config.yaml
num_classes: [16, 4]
conv_stem: true
optimizer: "muon"
epochs: 48.7
Rows from block 4 of a small sound classifier, named by matrix and row number. Rows with one number belong to one neuron. Each number is 200 + 40 x the weight over its row's rms, rounded and kept within 0 to 999. All counts start at 0.
After each neuron's rows are labels from the 100 clips, of 14848, where the neuron reaches its largest size: "strongest on" is what is common among them; "peak in band" is the frequency band that holds the peak. Only what is clearly more common there than usual is listed. The data: simulated modem signals in the audio band. In brackets: how many of the 100, against the usual share in percent.
# gate: MLP gate (model.blocks.4.mlp.gate.weight, 416x160), inputs 80-159
# fc1: MLP up (model.blocks.4.mlp.fc1.weight, 416x160), inputs 80-159
# fc2: MLP down (model.blocks.4.mlp.fc2.weight, 160x416, transposed), outputs 80-159

gate.47,225,243,231,271,213,158,205,197,178,166,224,180,149,155,202,252,261,151,218,217,184,186,209,116,150,213,235,282,185,213,168,153,190,247,189,215,236,249,195,186,243,159,242,204,145,197,231,231,194,201,266,259,240,135,187,206,247,275,138,107,184,168,255,228,150,222,188,283,169,204,233,180,230,205,198,201,155,242,206,190
fc1.47,166,174,184,145,218,135,219,181,256,253,141,284,198,233,204,191,166,225,157,197,215,186,220,218,313,198,191,219,233,231,267,263,222,248,146,202,226,206,197,181,213,199,120,204,194,257,199,203,155,250,285,197,237,231,234,155,191,123,218,252,203,201,191,186,176,158,113,210,172,165,173,182,269,236,191,167,172,221,138,248
fc2.47,248,165,222,197,223,180,201,227,180,152,157,149,142,149,254,234,159,195,187,124,222,130,178,168,157,170,170,192,207,211,222,241,182,243,199,146,182,159,219,266,209,222,181,230,202,226,230,189,258,244,226,248,259,249,234,182,246,242,198,199,236,153,174,235,223,159,143,132,180,206,116,213,204,127,205,238,213,165,221,102
strongest on: FM speech (87 vs 6.7)
peak in band: 4000 to 8000 Hz (77 vs 25)

gate.56,140,241,194,146,239,268,223,180,187,265,227,217,177,164,137,235,199,147,165,196,241,121,191,195,199,152,177,177,192,209,170,255,194,166,190,260,160,178,194,189,267,212,241,213,162,182,135,263,218,256,254,170,193,171,152,207,165,160,224,185,178,204,97,207,190,245,202,256,174,214,158,255,201,210,147,264,202,241,273,167
fc1.56,253,138,228,222,228,134,216,156,202,171,225,200,174,176,160,278,177,222,224,173,274,221,249,183,278,188,161,199,188,250,211,294,213,176,223,232,246,249,217,226,154,190,219,270,202,207,260,208,124,193,182,183,291,204,325,132,205,190,202,211,267,241,192,123,239,202,194,220,200,169,265,251,234,229,191,212,213,200,244,187
fc2.56,249,224,235,194,156,208,221,182,211,225,161,175,304,178,228,246,257,190,245,273,170,165,210,210,169,193,142,249,187,225,244,204,248,161,185,165,120,279,161,177,203,161,170,236,198,88,205,176,151,183,149,146,238,170,196,182,236,255,226,211,181,235,211,140,245,247,172,201,165,153,168,209,223,190,219,154,191,142,104,200
strongest on: FM speech (71 vs 6.7)
peak in band: 2000 to 4000 Hz (54 vs 25)

gate.334,185,93,139,216,170,222,178,213,148,233,205,241,207,179,125,247,180,182,195,274,206,251,108,177,222,244,146,208,180,235,254,208,213,195,212,192,222,237,153,183,175,228,283,266,118,186,267,218,204,235,161,172,256,220,257,141,205,198,136,211,195,236,255,193,196,161,166,253,148,292,223,211,197,238,130,250,264,179,174,255
fc1.334,260,187,180,187,252,111,223,125,278,148,187,207,130,228,240,163,125,165,248,312,217,172,123,270,202,265,212,175,203,165,221,165,249,227,239,267,223,144,213,223,223,198,118,256,213,154,293,146,180,213,224,235,147,227,142,162,258,212,226,162,222,269,232,231,166,252,235,217,174,222,227,114,277,209,236,171,152,216,219,222
fc2.334,198,149,264,221,321,280,205,184,246,105,179,189,231,268,256,198,183,275,194,203,189,255,214,202,185,196,207,161,151,191,250,152,187,280,263,189,216,173,118,160,203,214,186,136,197,150,265,199,198,171,192,245,213,223,204,187,263,202,171,191,137,183,212,222,215,211,209,209,241,179,258,181,144,240,240,216,219,268,262,176
strongest on: 800 baud (65 vs 17.3); 8-FSK (64 vs 5.9); carrier: 1.5 to 2.5 kHz (61 vs 25.5); modulation: 4-FSK (31 vs 6.4)
peak in band: 1000 to 2000 Hz (54 vs 12.5)

gate.35,245,168,217,156,175,196,231,222,221,212,169,162,206,146,243,133,142,210,155,193,236,189,237,227,158,164,197,188,233,228,233,216,182,160,245,204,195,174,172,214,180,201,179,202,158,211,222,181,204,156,205,221,159,160,219,200,183,217,166,184,214,204,205,203,239,176,146,225,365,313,199,185,140,166,177,208,203,243,226,241
fc1.35,161,239,190,253,232,221,174,170,189,208,227,244,192,245,161,282,246,186,242,211,153,203,163,192,220,248,231,206,177,163,123,171,204,244,149,207,216,228,229,178,218,177,203,195,253,195,186,228,194,255,195,191,247,225,184,189,212,181,227,206,189,185,206,197,160,217,227,176,56,94,212,202,231,258,219,213,188,170,162,152
fc2.35,211,191,167,161,141,220,188,182,211,149,234,206,207,129,141,205,174,185,260,237,185,183,121,197,190,237,201,240,184,179,205,136,166,202,169,138,143,214,277,184,270,179,232,207,151,205,201,215,204,263,82,209,203,179,247,195,150,180,153,197,181,226,266,184,230,211,146,142,212,186,234,177,185,163,140,136,154,184,297,188
strongest on: FM speech (47 vs 6.7)
peak in band: 4000 to 8000 Hz (68 vs 25)

gate.144,188,245,190,193,179,223,138,200,163,219,155,240,174,101,185,164,184,158,221,198,226,202,149,205,169,282,222,235,215,246,238,211,246,240,200,239,221,230,143,214,156,230,181,196,237,178,206,220,159,195,207,192,150,236,173,178,137,241,116,179,236,202,109,170,285,221,198,196,217,231,150,156,208,197,192,174,192,198,220,194
fc1.144,183,144,285,172,216,222,267,219,225,201,279,132,255,255,262,231,213,223,253,166,152,210,226,201,273,173,249,183,152,184,137,189,119,205,142,152,179,176,196,187,231,189,151,231,242,151,197,136,216,213,149,169,237,185,187,212,218,190,282,182,207,162,274,223,166,159,192,189,234,169,211,274,196,214,187,240,262,177,209,172
fc2.144,147,251,209,222,215,152,148,197,187,209,167,227,61,139,189,161,269,137,207,222,275,236,202,199,164,207,166,244,195,286,148,149,202,164,133,244,181,139,202,227,228,180,243,214,216,185,161,190,153,200,151,253,221,199,191,236,211,215,160,143,187,222,232,204,282,179,317,166,252,207,214,155,170,171,259,181,217,163,223,192
strongest on: burst (62 vs 30.2)
peak in band: 0 to 250 Hz (73 vs 12.5)

gate.407,230,201,219,226,227,230,149,235,224,161,142,193,218,227,195,137,232,119,201,201,259,144,171,342,280,215,143,211,193,183,141,160,126,234,174,171,226,243,186,215,164,194,242,170,189,178,201,214,254,222,270,195,201,148,221,181,246,149,185,205,202,225,173,241,194,230,167,254,217,196,215,206,201,159,242,232,252,202,290,179
fc1.407,128,257,183,217,251,225,250,187,176,216,208,130,224,228,246,147,194,202,138,158,172,195,163,282,246,173,236,181,221,262,170,190,181,175,178,207,214,192,297,184,228,162,159,214,250,222,217,171,205,172,234,142,202,237,295,137,230,222,190,214,196,219,120,184,182,232,200,140,217,274,206,143,237,133,227,189,210,154,269,195
fc2.407,138,230,175,202,203,190,250,217,222,243,246,209,150,178,173,251,235,210,239,159,163,234,205,165,207,124,185,197,264,215,220,166,245,210,206,245,131,108,216,238,230,186,248,261,240,261,165,156,271,188,176,219,233,170,70,213,198,212,208,166,207,172,211,212,175,158,132,150,217,225,91,235,123,199,219,203,185,188,163,210
strongest on: GMSK (99 vs 6.3)
peak in band: 2000 to 4000 Hz (57 vs 25)

gate.256,155,226,199,171,151,198,248,178,212,242,183,191,192,150,249,184,191,171,232,228,205,205,185,151,91,180,233,200,142,200,230,211,211,150,184,116,259,192,166,204,256,178,193,170,159,213,182,178,301,194,191,214,100,235,168,138,202,256,192,272,249,231,233,204,221,96,168,149,117,208,132,240,155,196,159,134,253,220,157,188
fc1.256,200,208,228,177,202,153,234,151,192,213,160,165,203,233,221,209,177,228,256,209,216,186,212,157,108,190,193,175,200,164,290,234,202,187,186,196,208,175,204,178,202,162,174,252,131,162,227,223,130,223,230,177,202,180,256,174,205,233,202,191,184,200,207,205,187,186,262,110,140,178,181,191,128,264,188,200,222,193,252,146
fc2.256,181,209,195,284,267,220,170,275,227,291,201,133,197,184,222,164,201,220,222,210,136,189,240,180,232,214,167,204,195,241,283,207,204,186,242,196,175,235,136,266,222,191,131,211,165,274,185,191,185,248,199,193,137,189,178,173,271,166,140,227,180,134,146,186,204,187,195,265,227,186,231,221,183,183,213,198,244,208,238,184
strongest on: FM speech (89 vs 6.7)
peak in band: 4000 to 8000 Hz (68 vs 25)

gate.150,132,199,171,247,220,220,247,203,178,166,177,141,229,273,248,226,178,171,181,223,175,210,154,174,149,141,231,235,249,252,193,196,196,162,232,220,252,194,221,151,227,109,225,138,214,233,97,173,237,236,200,142,181,188,142,123,176,214,138,256,233,273,209,210,261,180,138,179,247,153,178,229,193,143,188,193,229,233,245,238
fc1.150,238,134,228,159,222,216,184,213,209,197,215,245,226,181,132,238,191,140,198,183,168,192,231,199,133,223,223,213,178,196,177,184,178,225,236,221,158,220,219,281,191,234,204,199,179,270,258,216,234,251,136,208,205,241,147,230,242,251,181,192,179,122,197,223,310,221,230,205,193,121,272,282,254,247,209,245,187,242,240,262
fc2.150,137,243,162,177,182,250,136,204,240,147,188,197,288,230,242,193,108,231,205,192,149,171,203,186,305,214,233,210,167,254,185,221,194,251,201,217,203,234,183,185,139,124,211,206,182,237,227,189,162,134,169,232,240,162,130,196,134,150,266,161,200,253,257,131,233,209,268,215,162,204,250,180,197,205,218,271,187,190,187,243
strongest on: GMSK (97 vs 6.3); 50 baud (74 vs 17.5)
peak in band: 2000 to 4000 Hz (61 vs 25)

gate.140,164,213,249,176,222,255,186,175,219,167,284,226,154,235,204,155,214,234,168,172,279,170,180,254,202,138,229,152,219,180,238,197,259,244,255,238,131,204,228,143,176,204,126,173,253,235,248,292,225,256,234,154,244,234,204,235,171,155,197,207,163,258,182,183,173,269,200,281,199,210,164,182,192,242,230,171,245,163,207,186
fc1.140,182,172,201,243,173,224,179,219,171,136,229,193,186,205,205,207,162,244,158,211,175,228,242,228,184,126,150,187,195,149,186,188,202,261,295,120,213,162,241,231,220,178,205,159,249,217,177,182,202,290,219,146,236,247,226,126,213,238,212,246,203,132,215,225,184,180,227,236,178,210,183,216,219,164,191,177,177,185,205,258
fc2.140,233,118,156,238,184,223,210,205,185,210,226,184,200,207,231,198,216,197,174,185,167,232,168,201,279,247,170,207,116,136,168,235,251,153,200,281,179,108,248,152,175,244,238,138,194,238,204,144,148,223,242,213,244,258,213,254,148,163,189,231,168,257,233,192,167,160,250,188,224,218,170,184,183,158,241,153,257,182,254,260
strongest on: burst (87 vs 30.2); 800 baud (48 vs 17.3); 8-PSK (32 vs 6.3); modulation: QPSK (30 vs 6.5)
peak in band: 2000 to 4000 Hz (60 vs 25)

gate.391,197,157,185,274,221,254,204,244,161,222,189,222,303,207,167,206,199,173,231,199,239,249,171,135,195,247,123,176,229,196,166,210,276,205,198,138,122,208,237,187,209,190,194,194,213,203,216,208,246,148,264,242,160,143,190,187,151,272,220,234,211,221,178,222,206,220,284,249,184,195,202,280,181,242,152,232,192,181,263,170
fc1.391,202,197,152,212,191,364,217,228,154,193,214,130,235,209,203,251,187,226,211,187,257,242,236,231,189,221,207,141,177,144,199,209,162,179,183,187,179,220,201,227,215,209,218,197,173,242,269,280,194,148,241,256,150,191,169,101,231,209,190,206,113,313,225,153,266,225,201,141,164,216,148,265,172,225,255,226,235,206,165,192
fc2.391,213,224,169,233,248,205,164,201,191,161,213,151,241,261,185,221,222,159,228,210,194,230,218,212,270,216,180,181,221,206,142,223,179,201,250,168,248,184,202,190,228,214,284,226,229,260,118,190,218,188,218,200,171,275,256,201,221,136,211,135,278,133,154,162,161,228,187,257,204,152,217,194,228,220,189,170,229,142,265,219
strongest on: frequency hopping (33 vs 5.9)
peak in band: 2000 to 4000 Hz (63 vs 25)

gate.354,209,239,271,246,240,260,213,214,196,152,163,242,201,224,152,221,129,236,196,283,122,218,177,268,227,229,227,275,183,143,177,155,175,234,209,180,213,158,290,141,170,109,205,209,205,184,167,240,246,229,157,197,157,249,193,209,201,144,131,153,251,298,111,209,178,251,184,267,185,256,207,282,244,180,129,235,267,196,250,175
fc1.354,212,163,184,114,223,223,192,155,146,158,236,208,154,152,207,209,239,240,171,229,130,198,152,170,240,220,173,301,273,190,117,140,208,226,228,206,195,230,221,316,124,247,216,216,196,212,211,178,160,209,189,195,237,164,176,184,216,187,231,149,171,206,188,230,288,249,241,238,169,158,169,256,181,241,278,225,235,215,183,186
fc2.354,181,239,194,273,198,195,219,218,211,208,105,168,237,213,226,232,183,184,94,209,233,229,143,154,152,276,238,273,205,248,234,173,249,204,221,223,272,214,199,253,192,174,145,192,240,214,213,237,231,136,205,197,208,145,243,193,156,137,143,167,205,179,166,125,145,286,231,133,172,246,171,272,235,192,212,124,169,225,169,222
strongest on: GMSK (76 vs 6.3); 50 baud (58 vs 17.5)
peak in band: 2000 to 4000 Hz (69 vs 25)

gate.204,294,289,164,237,235,155,177,202,241,215,118,265,141,169,219,164,233,234,200,188,272,146,192,184,233,233,248,179,183,196,171,210,164,248,181,173,219,294,119,207,308,221,200,172,244,193,201,203,203,262,167,248,303,218,156,164,177,198,131,196,225,197,182,214,190,217,192,240,196,180,242,141,257,215,150,237,146,190,220,261
fc1.204,180,226,157,166,192,130,233,187,180,217,253,262,227,222,233,154,146,280,103,265,327,231,155,180,110,222,227,230,211,189,221,194,197,232,245,223,218,185,194,227,251,238,160,164,205,89,157,129,158,205,187,183,218,177,171,275,194,216,244,218,207,232,194,179,189,218,172,233,131,146,221,175,213,227,227,181,192,198,276,227
fc2.204,161,242,253,138,182,212,193,173,228,160,202,212,205,134,213,224,169,262,84,226,214,168,166,187,191,190,229,196,224,247,179,176,182,195,201,165,217,227,210,192,110,233,196,228,171,187,222,246,197,189,200,269,261,163,196,133,169,196,232,170,245,160,251,287,244,204,199,191,224,157,201,267,213,130,155,218,215,282,153,141
strongest on: frequency hopping (77 vs 5.9); 800 baud (44 vs 17.3); symbol rate: 400 baud (39 vs 17.8)
peak in band: 4000 to 8000 Hz (85 vs 25)

gate.205,237,183,148,238,200,220,189,253,191,179,221,177,237,160,144,134,150,236,223,258,143,219,221,115,179,180,162,175,248,208,237,227,254,188,218,264,206,195,200,183,130,165,241,210,227,177,188,242,216,232,172,221,179,262,153,225,202,198,195,209,262,292,193,181,135,209,201,221,208,155,245,203,192,240,200,193,212,167,135,154
fc1.205,235,220,299,266,212,181,208,254,124,153,168,224,205,142,228,205,201,221,169,185,98,146,160,211,207,183,152,226,226,184,238,216,167,201,236,257,259,264,158,172,219,173,143,295,185,149,201,150,161,177,198,204,221,166,263,197,232,163,270,164,250,147,174,169,152,247,243,183,289,180,258,212,241,233,142,208,255,183,157,207
fc2.205,192,215,241,211,272,171,147,252,189,223,197,217,187,230,218,176,155,200,174,200,252,134,209,170,215,240,222,207,256,219,198,225,132,201,235,141,129,214,241,86,153,191,237,216,146,199,208,210,193,193,245,216,206,163,188,300,227,202,237,209,151,269,246,173,131,153,115,167,185,162,176,191,168,242,224,177,152,165,185,180
strongest on: 800 baud (75 vs 17.3); OFDM (52 vs 6.1)
peak in band: 1000 to 2000 Hz (46 vs 12.5)

gate.312,203,200,260,173,176,233,219,208,223,173,164,122,212,218,118,205,215,192,212,133,197,163,223,221,188,135,175,264,244,281,205,233,201,214,200,253,124,217,227,145,207,199,129,222,175,161,144,236,132,196,167,250,130,256,227,173,278,195,185,214,152,217,155,238,255,185,181,198,224,178,169,123,132,222,200,201,171,154,200,205
fc1.312,180,214,227,273,197,147,161,163,153,252,204,233,216,249,197,179,202,232,154,221,153,231,245,191,185,204,169,215,214,182,215,230,193,225,155,211,217,178,184,238,222,227,169,189,237,202,176,213,101,121,145,202,222,152,272,161,183,162,188,202,189,204,240,214,192,300,201,220,130,203,274,239,259,244,197,220,173,224,143,244
fc2.312,211,220,175,243,202,245,198,179,178,206,176,223,300,225,203,258,123,180,223,179,205,212,206,221,280,240,268,226,191,173,216,212,271,184,197,234,182,183,227,155,275,144,160,201,139,130,249,229,208,247,158,195,204,158,220,184,178,207,244,213,184,198,259,234,201,275,227,241,149,229,208,195,239,246,248,212,139,139,197,228
strongest on: FM speech (100 vs 6.7); carrier: 1.5 to 2.5 kHz (68 vs 25.5)
peak in band: 2000 to 4000 Hz (59 vs 25); 1000 to 2000 Hz (40 vs 12.5)

gate.134,214,217,230,178,273,218,128,203,178,171,266,155,155,140,199,153,222,151,168,193,169,201,205,278,173,131,168,261,253,118,188,220,164,167,212,169,127,213,204,233,213,166,195,178,225,222,146,208,222,194,249,256,265,152,284,197,132,241,123,189,247,221,192,277,141,177,187,174,155,191,189,232,236,225,201,266,181,242,143,118
fc1.134,156,280,173,185,177,174,203,125,239,222,117,153,187,213,275,160,260,230,219,220,195,218,221,218,219,163,192,105,149,254,128,178,191,182,148,112,264,198,137,262,212,218,134,211,168,221,228,265,244,177,222,219,161,219,216,200,279,110,191,182,192,146,233,184,116,256,206,190,189,241,184,150,150,219,228,176,195,217,189,174
fc2.134,299,197,181,147,131,142,151,300,182,195,263,212,211,214,167,172,234,133,181,143,153,218,226,168,189,137,278,180,161,157,250,216,223,175,182,230,124,200,159,170,232,289,183,261,217,211,133,226,195,224,252,194,174,174,231,174,169,212,185,176,225,274,155,273,235,201,198,205,178,169,263,143,174,201,216,251,151,158,177,137
strongest on: burst (96 vs 30.2); GMSK (25 vs 6.3)
peak in band: 2000 to 4000 Hz (53 vs 25)

gate.17,123,168,216,107,196,207,222,211,218,250,150,286,177,284,206,217,226,237,216,112,189,225,203,157,132,209,246,106,185,207,162,109,271,175,193,230,237,192,241,222,224,231,164,175,181,165,207,204,190,144,234,166,199,203,249,208,208,262,295,281,237,181,182,204,213,210,217,220,240,211,278,181,192,249,193,198,324,194,237,213
fc1.17,230,186,185,243,186,137,217,100,266,204,122,198,294,173,217,170,224,213,218,256,165,189,195,206,282,177,105,233,214,259,161,207,140,206,162,172,266,184,195,160,161,157,230,226,202,191,255,177,274,258,111,216,183,195,157,219,189,214,169,192,189,173,235,223,172,131,183,203,161,190,211,253,225,169,195,198,119,209,217,266
fc2.17,214,188,188,219,222,182,238,248,102,235,198,164,265,148,169,229,212,294,177,236,166,237,150,230,208,209,190,202,201,235,160,270,224,193,214,193,217,191,164,204,189,162,161,201,192,221,209,154,245,240,173,159,223,182,162,184,214,222,215,173,289,160,202,225,213,165,182,237,175,194,205,210,189,211,149,200,138,315,231,200
strongest on: frequency hopping (100 vs 5.9); 100 baud (49 vs 17.1); 50 baud (39 vs 17.5)
peak in band: 2000 to 4000 Hz (54 vs 25)

gate.413,274,171,146,99,209,165,151,279,241,251,196,224,207,160,286,201,262,126,244,237,223,254,232,206,174,141,121,177,117,207,116,197,200,235,243,240,184,224,175,213,194,172,228,250,127,159,150,204,196,213,154,182,207,155,286,141,185,192,217,224,219,200,173,174,228,293,177,179,269,192,200,131,195,210,237,271,167,158,171,229
fc1.413,94,184,224,207,242,194,193,158,111,189,132,221,239,264,250,173,174,180,208,171,141,283,178,167,136,215,273,163,271,292,223,184,181,189,216,175,172,196,203,190,214,215,253,165,220,159,233,228,194,187,171,198,86,194,105,193,223,224,195,223,243,174,170,219,202,190,192,217,110,184,212,300,168,179,194,209,163,162,198,260
fc2.413,154,168,170,184,171,160,179,279,205,172,202,275,153,177,162,155,194,147,169,202,299,224,269,264,213,165,244,213,221,185,85,257,223,162,183,202,271,197,180,198,259,175,186,201,295,236,218,119,231,224,234,260,248,214,186,234,239,154,226,230,171,166,240,165,162,195,199,214,174,161,232,223,193,202,243,214,253,236,174,178
strongest on: frequency hopping (94 vs 5.9); 200 baud (54 vs 17.4)
peak in band: 2000 to 4000 Hz (68 vs 25)

gate.167,248,258,223,186,203,186,173,253,170,217,241,246,204,213,184,211,229,206,190,131,182,152,190,310,212,263,235,234,281,234,212,170,182,263,237,138,207,201,289,222,192,185,326,239,242,181,170,161,210,275,219,178,144,299,290,158,171,218,174,218,244,160,151,151,244,256,170,168,205,194,208,199,209,170,267,215,294,148,231,203
fc1.167,209,190,202,199,190,177,191,174,210,203,186,140,163,102,219,292,228,249,215,264,171,252,221,111,141,178,183,91,115,244,226,199,230,212,250,241,222,174,232,183,227,210,134,182,223,203,189,211,198,188,75,163,228,203,252,172,201,201,207,164,195,181,215,191,280,152,176,294,186,170,124,193,218,152,157,134,106,294,127,233
fc2.167,203,244,108,121,246,221,259,237,209,233,151,152,192,179,180,173,155,244,211,246,230,229,145,242,204,226,176,212,203,240,221,166,147,122,167,215,231,189,203,249,156,236,197,246,208,175,199,197,230,193,250,199,185,183,441,218,203,208,262,273,228,196,165,193,164,151,180,158,233,200,201,172,166,218,186,169,209,213,205,124
strongest on: GMSK (66 vs 6.3)
peak in band: 2000 to 4000 Hz (65 vs 25)

gate.211,209,179,168,178,223,207,214,215,191,170,295,189,217,266,141,300,235,231,255,197,185,157,160,222,238,218,170,196,186,179,213,140,207,221,219,198,242,198,206,166,177,212,173,164,248,193,180,230,217,173,242,231,159,258,201,198,194,186,207,210,239,209,155,235,174,202,250,240,220,204,295,259,176,205,179,231,187,247,278,228
fc1.211,221,202,242,236,182,228,260,214,219,185,284,225,232,213,205,239,227,128,226,192,159,267,199,295,287,201,158,181,187,154,230,150,235,219,225,203,164,221,195,169,244,203,211,155,251,203,159,233,149,185,172,156,151,175,177,202,207,124,165,178,141,237,150,194,156,182,181,214,182,230,241,206,178,191,199,167,157,322,243,261
fc2.211,190,173,215,224,202,235,221,221,220,174,241,171,186,183,215,133,89,107,182,183,213,160,204,173,167,205,176,186,215,167,173,220,155,125,180,232,270,165,107,166,193,120,226,249,238,201,228,224,211,197,219,146,147,235,204,191,262,182,175,200,199,173,169,172,227,241,196,281,163,139,217,181,220,141,248,203,269,213,195,115
strongest on: FM speech (100 vs 6.7)
peak in band: 2000 to 4000 Hz (64 vs 25)

gate.392,153,260,231,181,270,194,242,167,221,119,253,225,186,118,175,138,161,147,177,256,264,199,123,223,189,232,193,253,231,178,282,242,219,185,311,166,167,186,151,162,170,170,162,204,185,166,198,165,176,217,144,178,134,237,219,143,228,189,259,236,170,327,209,193,170,195,185,145,197,191,203,248,142,227,169,151,177,236,189,163
fc1.392,270,262,186,196,145,268,207,200,252,226,175,185,180,196,168,227,196,218,148,196,186,239,286,226,237,213,264,247,170,179,212,167,135,159,234,182,151,204,201,176,205,241,317,182,188,196,263,208,127,264,157,175,193,271,260,200,153,127,232,165,219,220,169,164,245,209,147,169,206,188,137,189,213,161,253,198,123,241,201,130
fc2.392,237,257,140,242,146,201,212,181,153,190,148,202,250,178,185,163,150,219,228,222,208,201,136,141,194,212,208,226,221,132,145,207,202,214,252,260,177,210,249,138,174,224,213,243,134,161,263,148,255,182,180,252,180,241,179,230,219,142,242,198,208,136,167,208,130,142,203,197,205,241,236,236,210,127,256,142,235,152,193,163
strongest on: FM speech (87 vs 6.7); carrier: 1.5 to 2.5 kHz (52 vs 25.5)
peak in band: 1000 to 2000 Hz (45 vs 12.5)

gate.406,245,240,98,216,205,196,202,296,262,164,253,170,245,191,265,328,179,164,184,267,198,185,241,214,153,234,131,178,251,241,185,178,184,216,220,218,235,248,213,159,248,231,166,194,190,248,154,285,238,211,233,248,210,246,222,244,193,183,200,170,181,234,124,154,210,108,236,132,166,228,227,230,236,203,183,228,208,180,165,194
fc1.406,188,192,178,194,233,170,198,210,183,184,167,255,199,189,242,168,267,225,186,127,209,164,229,240,185,189,200,229,150,207,177,286,126,180,156,142,285,177,211,154,213,180,234,203,153,159,208,214,195,206,235,238,223,176,172,182,168,192,260,272,280,250,145,263,157,179,222,229,161,215,189,160,152,204,159,164,211,198,201,141
fc2.406,198,155,238,160,257,239,207,187,204,241,94,235,181,137,208,161,242,134,268,229,201,224,158,299,188,143,197,161,178,167,135,206,180,218,220,188,181,130,240,159,241,263,169,225,229,207,205,225,159,118,154,238,123,144,57,228,208,199,200,206,186,234,267,171,182,172,231,240,189,172,140,182,250,196,249,161,248,223,207,133
strongest on: GMSK (58 vs 6.3)
peak in band: 2000 to 4000 Hz (80 vs 25)

gate.254,234,160,188,147,147,223,263,164,161,204,208,129,171,170,232,229,216,193,229,197,237,176,168,279,200,248,325,195,168,112,187,218,168,173,299,210,136,229,166,209,146,210,216,252,177,174,180,250,155,242,203,221,204,255,188,148,160,233,180,207,186,183,187,234,171,163,189,180,207,216,224,149,220,224,227,209,179,249,213,154
fc1.254,247,281,215,151,232,197,283,149,111,209,188,160,180,174,204,202,194,162,221,154,198,246,210,219,244,170,206,201,194,154,137,220,192,223,216,189,128,205,190,213,219,170,203,129,215,261,199,226,247,277,140,264,152,181,219,180,178,174,197,210,169,188,212,257,216,141,172,166,156,133,206,240,204,222,222,161,151,256,152,141
fc2.254,169,170,280,214,156,257,177,151,201,173,225,179,185,172,224,222,205,192,156,171,204,184,161,260,156,191,214,179,236,256,184,200,188,216,257,205,186,212,216,162,179,182,202,176,201,174,239,180,214,205,201,155,193,194,243,162,210,217,206,274,230,243,281,115,171,130,204,220,226,124,216,221,283,188,282,267,218,156,255,164
strongest on: frequency hopping (100 vs 5.9); 50 baud (97 vs 17.5)
peak in band: 4000 to 8000 Hz (62 vs 25)

gate.53,222,163,164,220,196,218,163,268,222,169,201,155,213,217,185,147,237,216,174,249,207,217,266,244,179,186,179,170,149,166,207,153,179,229,240,166,196,209,268,206,213,213,140,188,239,149,168,204,258,206,216,195,189,243,180,160,200,202,190,222,218,163,205,239,207,165,224,287,279,261,113,255,196,131,186,165,230,151,201,282
fc1.53,214,212,242,200,209,256,193,262,242,158,199,170,207,181,197,170,214,197,189,185,197,222,214,254,179,179,240,276,177,151,232,186,186,281,234,185,174,212,196,185,234,169,104,192,258,198,221,280,220,195,213,185,207,292,161,185,248,215,239,217,239,186,176,206,214,185,237,298,257,252,92,185,199,198,148,189,216,161,174,167
fc2.53,280,193,151,177,209,183,200,149,210,253,225,170,163,99,225,172,207,239,224,100,205,224,200,158,190,196,197,192,173,176,199,280,182,118,221,245,241,165,145,165,195,230,220,275,205,224,168,229,199,146,157,195,258,202,169,224,185,188,225,100,189,182,188,218,219,216,186,230,227,275,203,191,133,159,196,218,241,187,272,177
strongest on: GMSK (68 vs 6.3); burst (66 vs 30.2)
peak in band: 2000 to 4000 Hz (64 vs 25)

gate.310,81,233,182,185,215,189,259,174,162,188,196,222,113,220,217,194,229,246,182,201,205,192,176,153,148,215,215,142,233,174,148,172,191,239,320,194,154,243,214,194,238,213,224,203,231,175,190,220,156,218,326,248,203,251,274,192,241,242,194,219,168,199,193,195,210,215,143,166,221,194,230,243,194,197,170,178,263,137,180,138
fc1.310,239,189,208,320,227,188,139,278,272,185,193,196,154,250,157,205,174,233,237,266,169,225,171,189,289,249,192,245,259,255,185,242,178,183,105,215,192,177,210,222,231,235,119,237,230,300,185,174,226,246,138,222,226,199,237,188,185,216,151,172,203,188,197,106,232,267,228,261,177,183,177,190,215,187,235,208,185,206,248,209
fc2.310,166,183,174,201,232,194,195,145,196,222,212,177,196,126,238,172,193,236,212,196,189,153,188,164,223,203,220,140,239,182,166,148,255,164,215,180,157,155,223,258,159,233,199,249,205,241,204,147,192,198,200,137,194,251,213,163,174,194,249,242,251,231,144,260,200,159,221,274,203,281,209,245,196,175,109,164,178,274,228,264
strongest on: frequency hopping (100 vs 5.9); 50 baud (87 vs 17.5)
peak in band: 2000 to 4000 Hz (55 vs 25)